Weights of a small contrastive image-text model.
Model: 64-pixel images, encoder arch efficientnet, encoder activation hardswish, encoder depths [2, 5, 5], encoder widths [24, 48, 96], text encoder width 256, text encoder layers 8, text encoder activation gelu.
Training: adamw at rate 0.0014, 3800 steps, batches of 128.
Data: trained on rendered scenes of coloured solids on a plain floor, 48750 training examples, 10.0 epochs.
Rows from block 2 of the image encoder of a small contrastive image-text model, named by matrix and row number. Rows with one number belong to one channel. Each number is 200 + 40 x the weight over its row's rms, rounded and kept within 0 to 999. All counts start at 0. After the name is the row's rms in percent of the matrix's.
After each channel's rows are labels from the 100 images, of 14976, where the channel reaches its highest value: "strongest on" is what is common among them. Only what is clearly more common there than usual is listed. The data: rendered scenes of coloured solids on a plain floor.
# convs0: expand pointwise conv (encoder.blocks.2.convs.0.weight, 96x24x1x1), inputs 0-23
# convs1: depthwise 3x3 conv, stride 2 (encoder.blocks.2.convs.1.weight, 96x1x3x3), a 3x3 kernel
# convs2: project pointwise conv (encoder.blocks.2.convs.2.weight, 48x96x1x1, transposed), outputs 0-47

convs0.53,108,156,231,232,213,106,123,212,203,225,233,229,176,266,150,215,156,147,227,226,219,204,230,236,223
convs1.53,100,242,246,232,267,232,189,251,198,163
convs2.53,122,170,216,203,308,228,240,244,159,167,265,188,192,150,208,146,163,228,226,225,232,267,227,213,184,209,222,181,171,157,211,167,159,209,161,227,292,188,243,172,228,190,244,186,149,157,134,200,271
strongest on: yellow object; light from behind the camera; its colour: yellow

convs0.1,112,243,103,208,190,220,208,150,261,202,277,225,216,127,198,140,234,168,213,181,177,165,201,198,186
convs1.1,095,186,243,251,239,223,159,196,178,125
convs2.1,096,178,225,171,193,226,249,205,197,210,189,136,239,162,198,200,144,279,188,186,195,152,229,242,167,190,180,320,166,219,256,176,162,248,240,124,207,159,214,143,217,229,254,191,232,261,140,204,195
strongest on: orange object; cube frame

convs0.48,095,216,176,184,202,182,149,188,124,290,165,148,190,212,191,196,219,210,252,275,163,169,243,255,189
convs1.48,108,220,205,150,196,122,182,169,197,136
convs2.48,108,138,278,203,181,228,186,197,159,129,273,211,170,218,229,137,222,272,279,126,230,216,173,251,150,184,204,210,236,185,196,151,144,202,197,201,209,167,187,229,220,215,263,209,128,181,158,166,210
strongest on: blue object; its colour: blue

convs0.51,092,209,186,226,238,166,244,144,233,214,297,265,213,146,233,178,208,121,198,187,184,219,236,227,234
convs1.51,100,190,175,189,169,158,156,121,172,157
convs2.51,100,200,211,274,215,195,158,234,290,162,208,192,192,169,145,99,211,154,135,203,205,238,251,115,257,200,228,207,207,212,198,121,196,235,174,206,246,192,206,228,229,203,149,136,155,219,185,196,228
strongest on: blue object; purple object; its colour: blue; its colour: purple

convs0.13,108,235,150,204,163,191,212,250,204,246,194,203,235,158,171,136,213,245,200,251,204,190,193,221,77
convs1.13,097,192,216,219,212,281,217,223,213,123
convs2.13,086,130,184,156,207,164,260,171,192,254,228,266,164,240,180,233,254,198,176,203,249,158,265,187,125,239,258,153,216,214,278,229,225,225,273,202,215,146,173,196,184,216,194,157,252,205,240,231,170
strongest on: yellow object; star block; its colour: yellow

convs0.56,122,222,182,181,152,196,204,244,203,178,209,149,189,180,178,169,143,216,166,183,213,216,66,197,134
convs1.56,090,171,136,174,172,219,228,237,263,240
convs2.56,088,123,203,211,209,158,269,184,221,220,245,247,221,230,255,195,205,169,214,232,196,221,275,225,155,273,189,189,192,192,310,265,168,233,217,160,219,182,238,229,229,165,233,169,258,210,170,189,124
strongest on: green object; its colour: green

convs0.28,104,149,197,186,177,190,173,210,216,208,162,205,229,179,216,188,163,206,196,159,113,337,172,215,221
convs1.28,099,206,258,244,213,287,223,223,214,215
convs2.28,101,154,263,238,172,199,175,236,165,195,244,237,213,217,204,145,164,140,188,124,164,220,164,186,240,233,133,164,232,218,192,254,188,156,200,159,173,196,215,119,249,164,185,227,249,215,119,118,198
strongest on: white object; its colour: white

convs0.82,108,276,175,179,201,189,246,187,167,81,221,211,193,237,175,211,205,236,189,129,141,175,198,179,215
convs1.82,091,174,162,256,211,217,257,238,241,151
convs2.82,093,190,243,232,161,186,222,225,234,162,186,212,233,134,187,221,130,171,163,165,146,152,183,188,201,238,114,266,209,243,220,243,145,200,195,118,203,157,231,214,278,195,213,209,275,254,170,153,199
strongest on: purple object; its colour: purple

convs0.33,095,217,176,171,202,105,179,195,120,231,228,179,140,198,184,184,215,149,164,186,190,123,162,152,177
convs1.33,096,219,153,239,214,254,131,156,220,211
convs2.33,105,175,175,192,148,138,188,189,237,194,214,178,155,181,163,157,226,223,184,136,260,124,207,254,204,214,167,251,212,196,228,153,189,231,293,191,182,166,119,207,125,218,171,174,237,225,259,202,127
strongest on: grey object; black object; its colour: grey

convs0.60,094,199,201,218,208,180,265,244,184,191,260,245,245,184,206,150,183,141,159,138,201,204,183,303,221
convs1.60,097,154,196,212,136,148,141,199,192,157
convs2.60,148,187,165,239,219,169,177,222,276,178,146,225,172,148,137,98,178,159,95,217,205,195,256,147,250,247,195,201,230,190,215,183,210,222,185,209,242,205,198,168,214,188,125,121,191,213,203,203,248
strongest on: yellow object; orange object

convs0.29,099,178,172,180,189,217,161,220,176,201,162,174,188,218,171,235,242,182,77,150,156,226,135,151,202
convs1.29,110,188,179,178,189,121,137,194,147,194
convs2.29,143,195,216,56,226,176,248,160,117,253,170,225,171,209,276,215,141,229,197,211,208,155,187,195,178,152,189,182,194,232,206,223,231,157,216,252,223,214,171,141,155,227,214,256,233,190,234,241,207
strongest on: its colour: brown

convs0.68,101,162,205,240,252,196,247,177,237,185,292,252,232,119,256,209,171,203,159,214,187,192,222,252,215
convs1.68,112,191,198,226,150,168,209,165,111,168
convs2.68,109,208,161,263,234,226,141,223,247,191,198,194,217,152,112,133,245,152,152,201,206,262,295,155,218,197,256,175,214,171,185,130,223,207,178,199,242,169,223,210,233,161,142,172,145,186,190,219,239
strongest on: orange object; red object

convs0.31,114,124,198,122,155,195,203,217,241,168,233,124,199,172,120,182,205,206,210,209,176,202,162,187,132
convs1.31,094,167,211,252,204,262,232,231,260,166
convs2.31,080,225,97,159,178,235,232,212,255,240,198,187,254,190,204,153,221,187,171,159,193,197,311,201,160,222,270,149,187,179,259,207,260,177,245,203,222,143,259,160,170,178,212,227,182,255,205,229,181
strongest on: teal object; jack; its colour: teal

convs0.46,105,148,190,169,129,219,178,207,204,210,146,229,215,164,175,243,134,190,183,152,113,259,182,233,164
convs1.46,096,149,209,273,161,207,244,191,253,200
convs2.46,081,125,235,236,181,149,172,249,153,172,277,240,178,198,170,155,177,146,215,128,205,180,213,207,213,223,158,155,264,185,180,256,184,184,247,196,196,165,173,128,190,207,173,180,251,238,174,113,142
strongest on: white object; its colour: white

convs0.45,089,205,163,189,253,201,188,201,300,196,229,139,169,198,157,177,215,105,180,150,204,167,179,168,236
convs1.45,096,214,257,239,222,250,260,208,232,241
convs2.45,115,187,168,174,156,206,193,170,140,221,224,191,209,257,237,169,185,239,228,165,203,195,194,340,224,192,167,186,192,188,180,195,217,206,236,196,110,211,210,148,145,216,294,277,182,184,199,224,139
strongest on: brown object; its colour: brown

convs0.59,107,136,231,152,171,222,198,196,210,227,204,67,130,172,203,209,200,200,227,240,246,196,182,184,217
convs1.59,112,177,160,116,177,153,172,162,194,213
convs2.59,104,198,214,180,188,233,216,215,185,164,251,190,271,186,305,253,169,219,262,131,181,206,177,216,165,192,214,219,239,199,191,237,212,164,225,210,226,153,234,124,206,192,292,270,185,222,143,136,158
strongest on: count: five

convs0.74,109,184,221,82,189,155,192,200,145,200,188,135,196,254,186,212,257,225,202,188,253,182,193,151,167
convs1.74,097,209,130,218,175,228,213,217,256,136
convs2.74,076,148,161,187,187,156,227,232,258,208,179,219,176,101,165,234,167,205,152,145,207,145,279,201,188,233,224,274,192,219,273,211,235,253,264,157,242,202,198,153,171,198,204,158,194,256,209,209,149
strongest on: blue object; jack; its colour: blue

convs0.17,097,180,260,161,146,213,269,245,179,223,123,168,209,178,145,190,224,200,169,235,209,173,123,241,184
convs1.17,095,192,214,241,216,275,264,213,245,216
convs2.17,141,199,229,213,201,251,179,135,172,277,305,196,243,227,208,197,201,168,158,179,210,229,176,165,217,239,175,113,263,134,160,209,175,201,215,184,259,121,230,186,207,142,225,219,213,196,195,272,184
strongest on: teal object; green object; jack

convs0.38,096,206,152,187,165,155,124,106,214,217,232,194,203,217,242,253,211,218,220,235,238,244,219,143,148
convs1.38,097,176,238,232,197,272,238,215,266,210
convs2.38,100,155,178,212,186,218,221,240,132,197,193,170,175,189,134,204,189,245,243,156,208,223,173,292,194,167,225,203,130,169,206,187,211,273,182,169,110,235,221,205,233,210,225,202,95,172,126,161,190
strongest on: blue object; its colour: blue

convs0.47,108,105,214,122,137,189,221,214,222,181,244,146,179,188,162,213,213,233,237,216,241,249,179,178,149
convs1.47,097,143,187,236,151,240,260,206,244,194
convs2.47,080,260,160,205,141,257,172,232,248,239,201,193,267,197,222,177,199,190,161,100,147,152,240,233,190,205,210,195,190,175,214,237,252,212,256,155,186,168,237,117,192,215,247,203,169,297,184,201,167
strongest on: teal object; jack; its colour: teal

convs0.85,106,133,221,119,143,192,184,212,271,168,222,149,203,189,199,209,189,217,237,221,269,272,193,172,174
convs1.85,096,190,246,234,194,277,221,216,250,244
convs2.85,112,198,140,195,179,214,175,237,213,195,195,225,258,173,188,138,152,195,146,108,153,186,279,222,192,200,222,175,197,172,203,236,233,203,214,198,176,170,272,79,223,200,224,245,154,258,142,174,203
strongest on: teal object; its colour: teal

convs0.3,097,176,134,164,160,170,147,110,240,197,225,151,186,235,166,258,209,240,190,223,205,212,196,125,218
convs1.3,094,154,191,220,166,245,233,234,246,265
convs2.3,074,169,200,243,194,200,219,224,186,193,203,246,147,222,158,235,247,191,203,198,219,249,201,205,166,196,264,157,149,177,205,186,228,272,172,185,145,239,193,303,232,217,174,114,79,163,183,177,195
strongest on: blue object; its colour: blue; star block

convs0.11,089,224,117,296,190,216,177,172,232,203,261,213,183,206,185,139,219,155,135,188,163,196,149,197,192
convs1.11,103,207,255,260,207,255,264,186,214,192
convs2.11,085,176,190,200,228,207,262,248,180,136,168,193,204,175,212,186,174,204,205,215,112,167,251,191,181,163,230,228,103,288,200,190,178,182,212,149,210,203,234,151,214,288,209,197,209,285,124,165,196
strongest on: yellow object; orange object; star block

convs0.40,103,150,165,155,197,220,158,164,171,227,146,163,157,233,183,191,220,163,172,152,189,173,162,92,168
convs1.40,106,224,222,175,230,229,214,221,294,239
convs2.40,111,192,191,216,218,265,236,191,153,202,195,147,234,168,201,238,210,208,203,205,100,210,129,137,183,142,239,201,176,260,118,169,166,221,170,142,211,176,223,175,238,226,215,162,149,265,125,203,238
strongest on: light from behind the scene

convs0.37,092,165,240,159,274,153,261,144,172,232,181,255,237,169,207,222,206,207,238,163,171,227,269,198,244
convs1.37,098,211,172,170,159,180,187,159,142,127
convs2.37,102,197,167,248,161,236,162,229,267,178,223,168,209,160,127,127,260,204,147,164,216,232,259,196,243,188,250,186,177,171,201,106,205,269,217,158,207,154,206,226,205,216,157,131,149,250,184,199,214
strongest on: purple object

convs0.75,103,240,133,214,206,205,189,150,246,220,280,221,232,110,227,148,178,157,150,181,181,200,165,225,191
convs1.75,089,188,145,180,167,233,252,207,258,251
convs2.75,112,208,219,193,210,260,222,218,205,185,210,126,258,198,188,198,227,259,214,211,166,125,235,207,170,152,218,262,131,236,195,170,169,245,256,130,179,162,227,207,216,262,242,189,249,313,175,188,201
strongest on: orange object; jack; cube frame

convs0.61,107,277,211,136,184,220,223,162,131,149,148,150,160,237,187,244,220,214,250,178,230,191,239,156,197
convs1.61,087,216,255,215,219,232,235,125,208,251
convs2.61,087,153,250,230,183,170,152,236,179,197,147,286,167,133,180,242,110,195,116,172,132,163,224,165,215,215,171,247,213,239,218,239,211,211,184,178,194,248,206,179,270,251,223,200,135,194,174,194,213
strongest on: purple object; jack; star block

convs0.26,096,215,196,168,194,115,192,176,121,254,238,199,151,216,129,182,200,142,152,175,197,179,149,164,206
convs1.26,098,197,229,193,236,118,234,193,240,148
convs2.26,096,161,231,191,132,156,212,203,221,219,213,198,153,225,186,129,201,239,199,142,222,116,233,241,197,182,170,211,204,215,227,179,227,250,298,205,226,146,122,152,164,238,159,187,268,229,250,198,144
strongest on: grey object; white object; spring; its colour: grey

convs0.95,102,124,169,112,222,210,232,191,215,167,175,218,199,206,210,173,235,131,203,102,161,197,191,167,224
convs1.95,096,150,221,261,172,231,241,171,146,174
convs2.95,068,190,132,210,91,157,235,162,230,223,190,176,224,158,144,218,165,203,190,146,229,180,155,240,198,252,126,214,250,143,223,232,183,232,199,159,182,160,164,122,210,136,227,207,266,208,192,183,170
strongest on: red object; pink object; jack

convs0.92,098,224,127,171,207,232,209,225,204,243,167,179,281,177,143,149,194,217,194,242,145,145,200,183,130
convs1.92,096,235,145,180,140,203,246,193,249,238
convs2.92,094,131,170,133,209,179,238,194,186,236,202,220,127,241,180,171,279,208,167,245,218,193,254,207,154,187,272,133,186,173,225,160,237,249,246,213,229,193,121,214,173,239,150,131,204,191,244,239,211
strongest on: black object; its colour: black

convs0.44,092,220,173,195,191,189,200,215,168,280,138,233,234,147,169,167,226,210,237,300,139,170,221,232,187
convs1.44,103,190,224,184,257,289,207,225,232,223
convs2.44,086,169,235,113,250,224,216,186,175,256,225,201,150,164,172,223,207,253,211,209,291,198,195,212,113,183,258,191,227,156,241,149,208,222,206,242,257,144,184,213,207,186,214,173,180,140,205,271,270
strongest on: black object; its colour: black

convs0.52,095,178,198,218,211,202,214,217,167,296,196,255,238,259,197,167,215,157,138,147,135,249,192,249,198
convs1.52,114,159,163,151,197,168,117,214,227,199
convs2.52,105,210,168,144,216,174,212,138,200,219,166,225,187,197,201,101,137,247,114,228,252,161,270,200,240,217,179,218,218,166,226,154,213,228,227,251,228,199,190,176,139,227,215,219,184,189,241,310,212
strongest on: green object; count: five

convs0.78,100,237,226,257,223,208,227,166,207,185,279,299,216,147,201,170,209,213,196,229,200,178,211,285,162
convs1.78,097,190,173,157,161,161,144,178,148,152
convs2.78,141,178,114,244,193,153,202,210,237,169,141,257,156,193,175,161,178,134,160,221,226,249,236,178,237,299,207,166,252,153,238,223,236,199,156,239,189,263,203,214,200,143,163,159,154,150,207,185,196
strongest on: blue object; its colour: blue

convs0.23,106,190,176,178,158,186,146,199,154,192,146,192,176,176,169,180,227,177,175,208,215,195,108,147,94
convs1.23,102,279,236,199,260,250,212,215,207,179
convs2.23,081,179,163,168,140,212,284,96,214,244,172,192,217,154,227,216,140,225,165,141,215,181,162,185,161,250,142,231,257,208,254,191,217,216,161,180,235,188,205,152,207,119,263,240,172,210,186,227,201
strongest on: cube frame

convs0.22,107,242,184,215,159,213,174,254,183,192,199,208,180,223,192,182,150,179,133,191,201,176,102,243,103
convs1.22,094,189,226,269,208,250,255,222,241,234
convs2.22,135,76,227,215,222,170,267,157,142,211,253,227,156,251,192,218,240,178,233,242,197,214,182,216,138,229,211,183,181,206,242,228,139,291,168,177,187,254,176,231,213,199,216,124,206,195,158,195,172
strongest on: yellow object; green object; jack; star block

convs0.18,099,195,227,243,235,202,247,250,249,165,222,288,249,175,208,250,187,204,197,231,161,177,209,295,191
convs1.18,121,214,222,228,168,180,197,175,100,170
convs2.18,130,223,124,245,217,195,170,247,283,142,142,203,196,121,140,131,189,179,161,212,229,255,271,171,224,244,234,218,225,166,227,173,219,174,147,213,218,214,230,210,227,158,154,168,147,177,206,190,254
strongest on: light from behind the camera; red object

convs0.36,101,237,220,221,210,229,260,205,183,244,229,210,289,106,211,201,222,179,156,185,209,145,196,273,208
convs1.36,094,185,238,253,178,192,224,123,147,190
convs2.36,090,173,237,187,170,280,196,195,203,219,220,163,203,168,105,217,222,251,163,163,209,185,239,188,124,193,210,240,236,184,230,174,177,253,196,118,257,120,183,197,274,174,194,157,185,254,178,222,262
strongest on: orange object; yellow object; star block

convs0.8,102,223,238,197,129,199,236,184,153,176,221,225,129,213,139,223,102,191,180,132,208,191,185,180,169
convs1.8,096,167,248,188,233,223,134,231,141,223
convs2.8,101,166,227,219,110,174,232,212,222,237,181,201,165,239,179,201,179,187,161,162,154,135,188,197,232,189,164,158,221,194,197,195,259,269,261,145,184,175,128,182,208,252,128,130,269,235,216,162,149
strongest on: white object; its colour: white

convs0.89,094,196,210,224,206,189,261,222,200,200,270,247,249,157,214,174,170,146,168,151,217,202,180,304,248
convs1.89,101,150,197,176,199,168,124,240,187,148
convs2.89,135,183,176,243,217,182,164,220,264,192,168,216,181,142,134,103,174,157,80,210,220,225,263,148,251,237,205,190,242,162,218,163,210,222,185,215,257,186,209,187,220,187,138,140,181,189,203,216,244
strongest on: red object; jack

convs0.9,092,209,229,206,175,167,269,252,164,144,220,177,219,233,231,153,206,169,169,167,189,211,123,290,229
convs1.9,099,226,256,190,228,271,251,207,218,241
convs2.9,107,170,224,267,215,227,243,206,178,221,202,208,214,184,141,221,209,161,166,235,145,204,165,168,211,218,199,167,182,198,191,223,105,251,152,132,173,211,255,236,307,180,184,161,230,228,96,173,216
strongest on: green object; count: five; its colour: green

convs0.72,098,196,150,205,210,175,272,157,177,223,282,273,236,138,252,156,186,196,181,186,183,191,251,228,227
convs1.72,099,203,226,131,234,191,136,216,179,145
convs2.72,102,210,210,226,206,187,169,250,269,217,215,197,197,144,134,144,166,191,105,204,242,242,290,194,265,245,226,210,205,128,244,165,217,248,218,193,266,158,225,228,202,178,154,163,165,177,193,244,221
strongest on: red object; its colour: red